A small image FSQ autoencoder, trained from scratch.
Model: 5.35M parameters, encoder arch pvt, encoder norm layernorm, encoder activation gelu, encoder widths [64, 128, 256], decoder norm batchnorm, decoder widths [48, 96, 192, 192].
Training: muon at rate 0.034, 12100 steps, batches of 128.
Data: trained on made-up road signs on poles, 122500 training examples, 12.6 epochs.
Rows from block 2 of the decoder of a small image FSQ autoencoder, named by matrix and row number. Rows with one number belong to one channel. Each number is 128 + 32 x the weight over its row's rms, rounded and kept within 0 to 255. All counts start at 0. Numbers have three digits each.
After each channel's rows are labels from the 100 images, of 14976, where the channel reaches its highest value: "colour at peak" is the nearest of a few named colours to the mean colour under the peak. Only what is clearly more common there than usual is listed. The data: made-up road signs on poles. In brackets: how many of the 100.
# convs0: first 3x3 conv (decoder.decb.0.0.convs.0.weight, 192x192x3x3, each kernel summed), inputs 0-191
# convs1: second 3x3 conv (decoder.decb.0.0.convs.1.weight, 192x192x3x3, transposed, each kernel summed), outputs 0-191

convs0.78:145008109141081115135151110118143117153099151153128104110129141126137131187146106127108100116139151090073122101095137099100102049118123121162142136149073109058089123075152138106138082147153080139134114131140191154149134171116133121100161094171109135130146117140098159121116102180073132121113170152106172096178126091080142141107124066084099068162146135136142152100138114156152120107120091097198117000170111126143139119061098147145150120104107150106125098118140095128108127148132150104148125108058130108133172136127093127143209093072146158138118174076106103098085200162170179127
convs1.78:138140178135137132142112115107115132108087110141143075114110113128163071122132125111168143168122133157123119120143142167155100194129141068089084079155083116125142122196106096087189181138092087116098081091105109158130141107115070155109189148098083141127119098157108099142099114004128098114197086158114166129129110125203120120140138156150138160147087164089145104051120140094133162102135136128141124242151127122116168120155094145137105147150137121059143133072128151078131159099158140096093120107174163078195135092160100104096148155148178114156117140114074174135160149074131119117
colour at peak: pink (35); white (29)

convs0.173:156148105058127149174086142112115088131143168133130105111095160073109132151136090123140089080117147138124103082130167158042097055115105095164110121158078150129124147170187073077117157114119119140088092148110109154104106139044110158132069103099142154125109106143142124138130102111163127111121087084151124146105122136046077130100082119126128128148110127071161130094099143146104127135118132143110127098139120115181103090160128094089152139179141127224107124116097124102071092126078084133109117200047075068100111138149169098119146080091153057129044156150106134132110173091120151137
convs1.173:118138170217122124107173113069125136122145118164154088084195078215192109074125144112134162137139136123130113157179135113118204173122156098148090143144096109165138118167139208101226110160099144086129141128122159141120141083150103093094204103132113064150123133123152132119130153155106148137145116100126155120110118136172197102176099133166129092108137135120093137169133100135127139085202126090146100189120155122081103215114160154177143119125124097086138113149116106131124174120188124109138145119141160188166163098132131115148065173130100131151148088135113100180122137148065102142
colour at peak: pink (27)

convs0.100:135147086052111082140107155127103138112187115144155117053134140142098140124114134175122138086127166149138113168080170092138133127161181130138118109112127125133184099156140152124083092120135093148133157140168118149085102135171164131127055151180158130076103118100173147145128074199113100089154156153124112083127087105054099187154119080159149177135099154128114144074105115114171099150067116140159170169112128135085167078165110095143160121090108118078137095132107139133113098116096105130128095142091192055033171110096107093133207148150166115067103175138116103141093112159180119132
convs1.100:149161150179199122093158106129106104135065119093122173175097149164144129126131156035163137112135079107153114094141099136124172181123116138118108109138161090072052141145118153127147154126118122156135090100165124072136134137102156166128228113106131116114176105163113142137128199067157115107119072108170139154117174114159132048135152155115166084084113081159138163162136147137054130137142161106138067100129083098161084118132126136061081111128168122148150144129161158111141144111136119093163149145125055214156104069186107154092061135136118109160117138157109154143130133093102141125
colour at peak: brown (61)

convs0.155:128113089121121127090096159090077144152105112117116102124103133140096135091125122119120136140147123086127128111196106104114116119133109107130143101061074096141163181114106119177137092129127137137131128104126123255120140103148127126105144104107148109135110054137127093121110115107154107110115125143130134131136111098120162070075145136103145130138123155119137172155092208114142129132157122124113115083123125119097135104091130122105132122130092131123149089150187101142111098158146137123126137140107135136075099068145113137137063134112104142114162109081122130117162131123096139084
convs1.155:114139126176123117135129132133146165100161069132109118130124123125159170117134129107156116134146102125123109112249147156134118144078146077136147155111151092130122116170148060110151151117167118119105185087108147000121162129126118133116139169139124125090109142163112139133125130125145117094112097120107169161105136145131080163160072135105134130126114151149105144111166153142126132124113134124119121119125155118142143152119131119138127133159138100141134134101134120058152156108167125113105126148141133140046131145132139104090148138078124100144126112157105135144114084122118130171
colour at peak: brown (69)

convs0.95:105113091047082115089107109162104137083130141123134145141128088106137093116131138099109117107105139108158115127088094150117051035146090136105093124127125094139130088105097155133151086116053177067128136141123156131101117108064055119073036123128094111147094137110137109134149163083143123129139112127129107100119166181107116148162145134149151118153083147151133170176149059192145120111100104121164137129119030095186107194155157114101063132085126150082169101146096118096184099125150103146094116121097054127100138129147135144101111094145118066110146126129137036152103136105101130164
convs1.95:136145150170116117104145149160126173161158107114199111132149209084076132154093133146108133156176137147103153121167121118134173130061103129103158168105121180141145154162112101119113107133101098123133128126130123081168137127127195123152184139123082144095138091147108114111148157131135088154124110152122164148174101066185113088106131176085094152112146085150127113136071144041123117148103100101112154135106191164067161066153038171132174117136093116151127154112133148154129155132124164123207158047110182073122090157112108115055106204115125173116139111080115179088119099147167132122
colour at peak: black (31)

convs0.14:120125101089113155129118132124206138144092146123093098154124116114111130122094149117096127127103123120095111109189126136133146100109112094117137160156086107163122140116134134122122164137125139134106152128102089097134134139133122122133141121113123109127154255132090128109116120083130133085104125135109156111158120119105137068096135119103108108155132128116132118123135209114129127138138136141148133107157143087122108099108139093094130136146098132166139144147179127127142081144160138099114131109101120135255104172130125136148153136153142130126133095126113153157112138114090115121
convs1.14:126131148225136142112093123149182125102182068139098139131118128136139139145138131114180108140114140125138136125168085139101087150096139115124130123105140143136125135140138095136129093130140101130088132101112132089132147130135118108102130127118136130123118091141125119145132187118085129137113118154104125125137137096142106147147080148122139157106102133123104157095131139145113141138096124128138132147128132185127107131137139119151101133166120118078172142098092123082157158093127126091139130131153132156000136093126138120117097143107136110123127147135106167144124106137097140158
colour at peak: green (29)

convs0.80:100131109139117130136207135107112151059151154142130099110107124186130097121113064118120132110052143062122120140176067110134090114103052129171125138099088110143122098135101110175166159190157095095167131132193131129109130122106084100062138122061122118125140138129131128098141141151156129114152092080134087077123073134054192088130114118125083104167152095165120063075125185136089124135108143144140121072140124077114097114120176126084149103109149120101179189144145136154102101133164142096056140023135121135080114075122120110119100133104141112158137159104067104149176174155127114109
convs1.80:133140099015150137128147131129114111084091096133114170175168144103128107128146162173103099119164124168084111156088184139140137152107182127086157119139072091138168124068157108153120128098123134176093119106129165164119072112125147119200069099108056166118100106134181140097154126054146113054131172140141152143154144107127061149138110142110198062139066118125102128136148090103155144119116095077102105153094128139135108122174144112147116117129110124202104117046147082152132120107121106118124102136149170109193098137166064149075147179141109133144125077151141162086090101109181162133
colour at peak: black (30)

convs0.147:139139137106133137114126100125150079087153126140111154183105144102101134108151119124098115123201112130136112092000158125101135152133146131151125140150170141106035050079127116150128065119151151145090123107120134000123090131128105113136108105158099127117106113123129136112100102117122144146113138115123152091109147118097100150087101113115113096138118144110115149078106090121101132129095129170155132113151151098113141118112120120096136114120116124140058161108077132106117134131148141131133160074146123098111157071140149140127128121152100153130105111124164076132105110169122117111
convs1.147:141138108224113137156129167131091082132145100131125139069144146123135149137124116103164098134060120127148086102255194128106136116113087100151100149106099131144168129170160099111131145103096090075149141095114151000137219151111137126151168177134142106103107127141157129095155156100137142123114137065065157171112133154120135140162114141111170133143140157143150110142115170139137115123120128099110122112105134099144107111138128138169135160111092102116139121154112115089165164136150105143145124149100138133051080127135126107139160163099152110108120136147100131130127126099156130141
colour at peak: pink (36)

convs0.175:137119101069141128089137107124070113154144135139048074102117119234120152110115140117171152146136136097128136085068110119117124120141099134132115148110102138142170103099124137125110107104132109085118152089124141072083128114133161187144152090162073159116116094168145050144112129099124118157069151111091144149118098113201158117136070166059150166178131159131159198162126065143043195143104108154159084132148169120101118116149131105157162165091075095122097052190180120152081176132075162102098156131152122100125139113111158101147154081135153121156122104076090098136115136110153095098
convs1.175:136091123149120138102088165098164122145110109100138173136150100055119092094170110127088120097034156114166130170108131151130116088170070171128143096148113098134114119154114193138097111112134144121164116143098106206164128176128111120150146107109135160120165077117131103149103117124149127117134129119159121115077138112075109124115174101178114146037088155100105038119139124055177106171129123073110159118214114102114162084089091101111156088153098122156118165097071148139191118119114100093157114123101088091161123118140131113114125094121142110074216071194168108100118109127088071148
colour at peak: black (32)

convs0.111:147126149106125147164135191157132146200054085069119104145098125132158098123135137067116150134120108118113097131098087125132174131139127141131128085162125116138120119109148159121180164153072161117177159103103088126105165120140066147058062073132144103133150153091081131151076116214074156108150115089085161134093106169134049181111113149141118079139185082117125185126103166132158119143193166153120147121163141123167133066179098143117132134131117101148181159077117159169077151156149155160146116095075157119148099112155134170125111180138115152116109142148115119192192147085157167072
convs1.111:135147053182091117109164083047135086100209150151110123074162116144133146150106152162152103125177112162125141102148102098077079183154152121122158168115122121129139135112171140146070087098136128160014053139153168147121083133114181112137164209128125137143074117124131112094190150054169099123108094115106134167132133101102143106145143100147118135128108143091092067113124100128122092125118057113133116131118154085159096168105157112127121101140118155135113073185094082098141100137090116122073137136136092107147128125143153113129132062089150108105146098104106106057064095128077106159
colour at peak: pink (32)

convs0.179:193132106000130145141088146087106129095166154114142138095118126101092069090102175133156154087150187134168168138134143135129119126132119128116074149085137122074153133164108114140152138113092151149074176142144181091120125145135107109182149165123168083190057112091159104090148150171117086134151105122159127120128141095082193122144131111155080159143132170111085138099113090125161142090150147093160140067114148134105124113095097063125147136069145149066200072150122121170085094165125078144103166137154089100078180112079098134112154090158147115171142184143140127112101118142153143091
convs1.179:138162094234110120113137119096138185164095118121116091161098127115157147118142144062108110134110093088156041084132120114130223159189151085114141131170131090173137098129151096080079096138104043134105134080136101115136129141125119140058102113137128147099124131155117173133113090145158160141175111122088123099131125106078149116145094161111195060123130133100099071148104152124112084120142110205147096133102137177143086107175149158122147145142129150209102138114107166097111151112142161107157113131121139176109154135165190089103090195094099086169090088128084107164123147125082142152
colour at peak: brown (62)